A small image captioner, trained from scratch: encoder num experts 32.
Rows from block 4 of the image encoder of a small image captioner, named by matrix and row number. Rows with one number belong to one neuron. Each number is 128 + 32 x the weight over its row's rms, rounded and kept within 0 to 255. All counts start at 0.
After each neuron's rows are labels from the 100 images, of 14976, where the neuron reaches its largest size: "strongest on" is what is common among them; "colour at peak" is the nearest of a few named colours to the mean colour under the peak. Only what is clearly more common there than usual is listed. The data: pictures of board games with random positions, seen at a slant.
# gate: MLP gate (encoder.blocks.4.mlp.gate.weight, 512x128), inputs 0-63
# fc1: MLP up (encoder.blocks.4.mlp.fc1.weight, 512x128), inputs 0-63
# fc2: MLP down (encoder.blocks.4.mlp.fc2.weight, 128x512, transposed), outputs 0-63

gate.135 [117  78 129 106 116 138 103  57 183 133 111 123 103 132 101 108 157 173 134 131 164 177 168 142 111  74  82 147  92 116 101 106 122 113  90 194 126 142 114  89 153 113 181 131 124 146 134 115 111  56 159 102 134 130  91 112 172 116  85  71 160 131 167 117]
fc1.135 [140 161 150 182 145  73 128  66 139  52 165 127 138 101 100 144  83 163 168 143 137  99 133  84 175 150 171 116 158 135 121 143  33 121 142 115 101 135  95 136 113 118  80 158 138 104 151 119 171 153  56 177  88  79 192 109 119 141 142 136 171 177  74 171]
fc2.135 [168  76 147 141 121 189  83 174 108  96 104  86 125 140 120  77  72  78 158 116 126 142 115 155 136  51  97 135  98 132 146 107 144 109 103 118 133 157 114 151 120  93 102  96 105 126 152 105 125 185 122 180 153 132 114  95  99 165 108  92 116 152 133 150]
strongest on: digit grid
colour at peak: grey

gate.260 [129 177 140 166 190 152 145 153 119 120 126 140 119 122 151 154 123 149 111 112  73 170 120 134 111 114 109 121 114 132 148  53 182  88 112  86 114  94 143  59 136 212 159 104 178 163 158 135 112 126 125 167 142 141 146 145 119 134 113 194 163 115 176 147]
fc1.260 [104 152  83 144 125 148 167 127 110 142  58 155 157 144 145 157 166 138 129 133 141 143 115 161 155 144 112  98 190  75 165 105 110 102 161 142 152 113 105 113 130 110 136  79 145 117 123 100 150 153 124 106 222 117 117 134 111 107 167 132 164 180  93 135]
fc2.260 [139 175 143  81 119 127 114  80  89 105 192 155 187 168 120 188  81 101 167  87 137 187 154 118 132  88 165 172 120 166  90 126 158 157 120 136 149 166 106 123 176 138 145 174  94 104 106 152 133 143 122 100 107 128 159  72  93 113 162 128  90 109 137 117]
strongest on: digit grid
colour at peak: grey

gate.364 [164 117 101 162 133 162 100 144 182 100 123 124 176 132 138 170 158 189  91  98  95 107  84 124  99 133 127 144 139 140 130 139 165 126  70 112  80 136 133  97 116 177 162 128 113  93 122 165 128  70 124  89 126 144 147 122 112 175 154 129  91  90 169 118]
fc1.364 [139 168 134  93  85 105 158 136 102 172 146 122 118  94 129  82 115 123 180 169 131 123 146 153  83 131 131  90 159 129 107 176 178 168 165 189 161 180 103  83 103 154 167 144 159 161  98  83 148  79 100 149 116 145 151 131 132  93 102 136 134 124  71 133]
fc2.364 [ 90 186 106 103  80  96 120 134  80 123 104 163  57  93 116 103 111 135 132 153 134 118 107 167 120 195 178  87 120 148 107 161 170 135 127  96 128 138 131 113 175 127 199 110 109 112 151 165 142 128  90 124 117 108 106 105 169 108 177  93 149 110 135 189]
strongest on: draughts
colour at peak: grey

gate.75 [115 132 178 136 129  86 134 136  83 150 107 126 159 133 142 101 135 145 107 141 146 151 119 204 208 180 128 198  73 178 110 139 137  96 216 100 119 146 126  87 152 112 106 109 101 151 134 113 192 127 113  66 145  83  78 131 142 119 128 162 151  93 124 160]
fc1.75 [147 188 100 135 149 184 120 172 151 119 158 121 123  75 154 110 109 107 135  92  65 166 119 169 130 138 152 132 147 153  78 162 139 137 163 148 118  76 119 137 148  90  81 156 113 170 152 129 154 118 117 136 144  97  72  78 145 171 132 149 117 128 146 139]
fc2.75 [ 62 115 107 169  71 142  96 135  82 156 155 162 168 136  97  99 154 184 102 115  84 163 120 131 156 111 155 167 155 182 102 122 130 138  82 107 106 117 140 165  97  97 152 121  54 113 122 110 148 126 168 184 160 200 165  76 119  97 131 128 116 179  25 118]
strongest on: draughts
colour at peak: brown

gate.130 [171  78 133 146 183 186 137 136 158 108 146 138 145 150  93 116 113 122 139 161 140 109 115  99 144 110 144 223  89  38 173 110 111 143  93 137  95 171  71 149 101 136  83 126  99 101 170 149 164 107  69 113 149 166 171 171 158  76 113 191 145 136 114 135]
fc1.130 [114 189  99  86 100  97 145 124  84 182 160 134 109  77 134 110 118 178 118 131 118 136 141 183 164 127 109  71 202 179 134 129 127  90 119  68 117 100 184 148 187 128 154 141 174 146  94 104 174 139 202 144 146 100 116  92 129 128 129  68  98 100  93 128]
fc2.130 [120  96 123 116 126 178 110 159 123 176 175 165  52 131 127  63  89  89 145 179 164  74 123 114 149 153 182 136 114 192  90 111 173 121 213 129 119 152  89 137 134 164 147  96  86 142 105 137 106 109 117 146 104 114  72 114 108 145  47 126 148 113 180 121]
strongest on: digit grid
colour at peak: pink

gate.215 [134 108  74  94  87 133 141 196 141 120 116 162 127  92  84 134 114 105 153 145 113 138  70 220 164 121 105 156 136  98 136 110 116 168 117 198 141  93 122 101 123 146 118 150  88 112 143 153 138 148 156  93 119 185 125 168 122 130 147 156 121 202 141 119]
fc1.215 [134 114 172 150 114  68 107 102 171 132 105 132 138  79 118 120 196 148  66 159  76 143 190 170 129 164  90  87 117 110 114 172  94  91 126  69 139 133 132 132 109 152 120 113 174 125 134 158 150 147 141 154 116 123  68 103 160 193  85 164 128 121 144 151]
fc2.215 [130  92 160  90 119 107 150 176 143 139  90 116 134 127 129 113  78 172 130 131 180 188 118 105 168 145 143 143  95 146 126 125 146 153 154  99 129 129 145 138  79 114  92 110 111 141 127 109  97 127 145 135  77  79 143 151  83 109 107  94 152 150 100  97]
strongest on: draughts
colour at peak: brown

gate.219 [104 105 132 169 184 157 151 111 145  88 116 145 153 119 154 155  86 102 114 135 102 128 116 112  79 125 120 111 116 118  90 133 188 176  61 105 159 110 138 143 146  95  81  82  89 124  73 143 154 159  86 145 193 196 149  74 130 145 174 125 115 164 178  98]
fc1.219 [129  91  94 179 132 151 133 168 163 140  74  63 160 153  60 167 135 149 151  85 164 134 130 158  90 105 141 113 135 120 173  94 161 118 177 114 131 102 102 153 150 165 189 154  79 179 148  80 200 146  92 140  76 113 180 137 116  62 100 151 112 110 142 148]
fc2.219 [144 164  84 117  81 145 137 114 146 106 120  86 111 104 167 176  76 142 126  99 133 138 101 108  97 152 124  46 102 130  76 140 116 167 122  71  87  92 192 140 172 179 173 103 147  91 129 157 172 107 145  98 163  73 123 149 161 189 176 121 127 171 118 141]
strongest on: draughts
colour at peak: grey

gate.437 [209 101  60  83  66 151 100 146 161 120  82 101 120 153 116  88 113 188 134  93 178  80 151 174 146  64 160 105 104 110 166 106 114 159 112 136 121 133 134 105  84 112 215 131 131 153 165 161 137 127 150 104 103 147 122 170  74 122 101 156 154 175 136 154]
fc1.437 [153 107 100 120 152 154 156 144 150 112 164 116  67 137 107  68 151  95 120 111  99 147 150  62  71 162 171 152 129 175 121 160 148 105 114 138 158 173 148 148 174 142 135 104 176 147  91 153  98 110  58 118 149 118 130 130 127 108 134  94 107 138 158 101]
fc2.437 [127 153 144  82 102 156 117 171 142 122 136 151 167 128 120 150 112 136 126  86 156  81 156 184 175  86 158 129 122  78 138 173 133  78 127 152 110  87  85 101  86  91 115 111 155 158 177  81 159 129  95 121 125 161 115 130 152 178  69 121 128  89 146  80]
strongest on: digit grid; nearly full
colour at peak: pink

gate.324 [122 164  96 177 137 107  83 165 191  64 102 126  84 156  91 164 127 142 145 116  88 142 128 150 115 165 131 104 103 144 142 143  89 181 122 111 209  85 134 141 106  92 105 118 100 176  88 131 107 108 130 139 100 134  78 153  98 181 109 127 116 196 101 122]
fc1.324 [ 99 102  91 141 160 183  91 128 127 151 104  69 117 129 126 139 173 185 141 115  85 117  82 179 144 134 100  83  68 196 179  50  49  84 134 157 141 138 107 119 105  69 114 145 166 136 114 101 164 120  76 181 146 121 139 135 129 137 143 179 115 131 132 174]
fc2.324 [137 159 134  99 116 122  98 118 126 151 121 161 144 164  85 129 128  59 125 151  96 144 156 127 111 191 107 177 119  58 118 142 195 119 136 108 104 138 182  90 137 169 125 120  63 132 152 122  69  59 143 142 187 155 123  66 111 103 112 114 127 102  48 112]
strongest on: digit grid; noughts and crosses
colour at peak: grey

gate.207 [ 99 136 135 118  89 125 128 111 135 145 101 172  95 130 136 127 207 155 116 105  37  73 117  87 120 164 142 189 156 145  99 132 146 176 141 151 150 143 155 151 101 101 139 108 147 104 134 139 154  69 140  98 195 164 167 130 122 126  75 154 153 103 118 188]
fc1.207 [108 147  91 184 119 192 145 138 106 122 150  97 152  87 135 168  90 119 121 172 187 134 143 201 136  90  72  83  98 146  36 162 151 141  93  95 127 153 120  77 136 146 159 167 133 146  68  89 131 133 141 126  91 105 103 158 143  87 198  73 113 146 129  82]
fc2.207 [115 116 108  72 128 160 149 114 130 120 121  94 139 101  58  84  31  94  96 171 160 112  27  85 123 127 109 151 114 164 132  95  94  97 152 147 106  71 149 149 191 139  77 114  93 164 168  96 111 193 138 170 187 127 198  66 124  82 135 129 146 179 145 138]
strongest on: first side has more; discs on a green board; nearly full
colour at peak: black

gate.409 [ 75  87 145 146 135 160 107  90 119 150 107 123 134 146 116 178  62 112 158  72 189 113  88 170  83 150 142 116 126 146 133 164 130 134 110 151  78 175 110 140 131 114 101  91  79 125 108 125 128 194 148 123 137  92 218 139  72 173 121 133 171 139  74 118]
fc1.409 [130  96  71 160 120 157 107  77 137 113 136 117 158 143 104 133 115  86 161 149  93 145 146 129  77 135 104 184  86 134 170 183 118 112 148 120 131 117 141  92  52  97 117  95 123 163 157  82 134  84  71 141 138 150  68 127 195 122 103 121  91  69 128 170]
fc2.409 [147  95 182 126 119 101 127 173  99 164  62 206 116 131 116  94 104 126 119 252  98 116 133 112 145 104  96 195 150 134 154 108 158  77 114 147 177  96 122 160  99 136 144 171  87 153 129 110 114  49 114 146 145 132 125 117  99 205 133 136  95 177 132 137]
strongest on: draughts
colour at peak: grey

gate.199 [115 140 138  98 166 170 160 132 102 135 119 109 160 201 146 132 160 183 144 126  42 117 122 132 169  84  97 144 133  80 147  89 118  86 114 141 128 115 133 116 131  99  96 155 153 118 125 134 164 152 107 151 128 134  58 109  81 165  96 117 110 106 164 155]
fc1.199 [106 122 120 161 146  91  84  98  86 141 153 112  85 114 141 159 152  48 106 101 164 133 157  78  90 177 195  91 106 165 126 148 165 157 125 139 130 112 194  96 117 160 105 157  78 104 159 134  63 117 107 144  95 109 190 101 171  93 137 104 147 139 104 179]
fc2.199 [ 59 159  48 142  93 109 182 110  85 135 189  84  86 161 178  64 136 137 173 128 166 167 137 160  93 123  84  72  85 133 104 154  92 113 167  91  93 141 108 120  69  93 157 113 109 131 131 161 189  74 106 139 127 154 140 157  98 171 129  91 199 150 123 119]
strongest on: draughts; stones on a line grid
colour at peak: grey

gate.222 [158  94  92 141 158 114 154 109 127 172 183 142 129 100 102 141 130 128 128  99  80  81 173  87 145 175 152 106  79 100 142 131 144 143 123 172 147 132 162 117 118 160 112  99  76 104 178 159 150 115 112 126 129 136 166 160 151  66 114 142 167 170 141 192]
fc1.222 [126  93 158 146 112 118 127 121 150 200  69 128 156  75 152 118 149 113 122 113 190 160  90 142  96 105 115 177  56 125 129 152  90 110 132 122 173 192 168 124  55 137  91 140  96  76 106 118 173 103  85 111 146  76 132 101 114 147 102 139 166 182 102 113]
fc2.222 [139 163  78  88 153 179 130  58 120 135 147 155 167 164 115 170  88 146 165 173 148 183 110 124 112 116 118  72 113 165  93 145 156  99 121 176 159  92 131  96 120 132 108 145  93 192  97 108 125 113 149  88 118 108 149 149 134 121 159 170 153  70 222 173]
strongest on: digit grid
colour at peak: white; pink

gate.444 [120 103 151 136 161 153 118  67 105 143 125 132 140 116 100 111 172 126 158 132  97  56 165 118 170 152 153  98 142 212 155  82 128 126 132 184  67 108 149  95 110  98 176  83  93 144 138  81 117 110 105 176 164 112 111  86 179 168  98 146 143 120 183 155]
fc1.444 [165 119 108 160 118 148 145 117 127  86 119 142 142 172 133 170 141 151 100 115 161 162 125 167  82 153  61 173  96 102  99 180 121 106  53 110 137 130 157 124 128 106 102 117 188 130  98 155 151 226 142 156 125  98  77 105 148 129 137 116 105 186 156  81]
fc2.444 [ 77 150 126 130 191 149 186 198 161 179 176 131 110 149 134 123 137 163 156 118 165 141  96 120  65 100 107 123 111  98 125 130  99 145 146  98  80  75 174 118 126  96  98  88 119 151  86 116 136 232 210 138  89  91 151 120 109  95 150 187 113 166 108 134]
strongest on: first side has more; discs on a green board; stones on a line grid
colour at peak: black; brown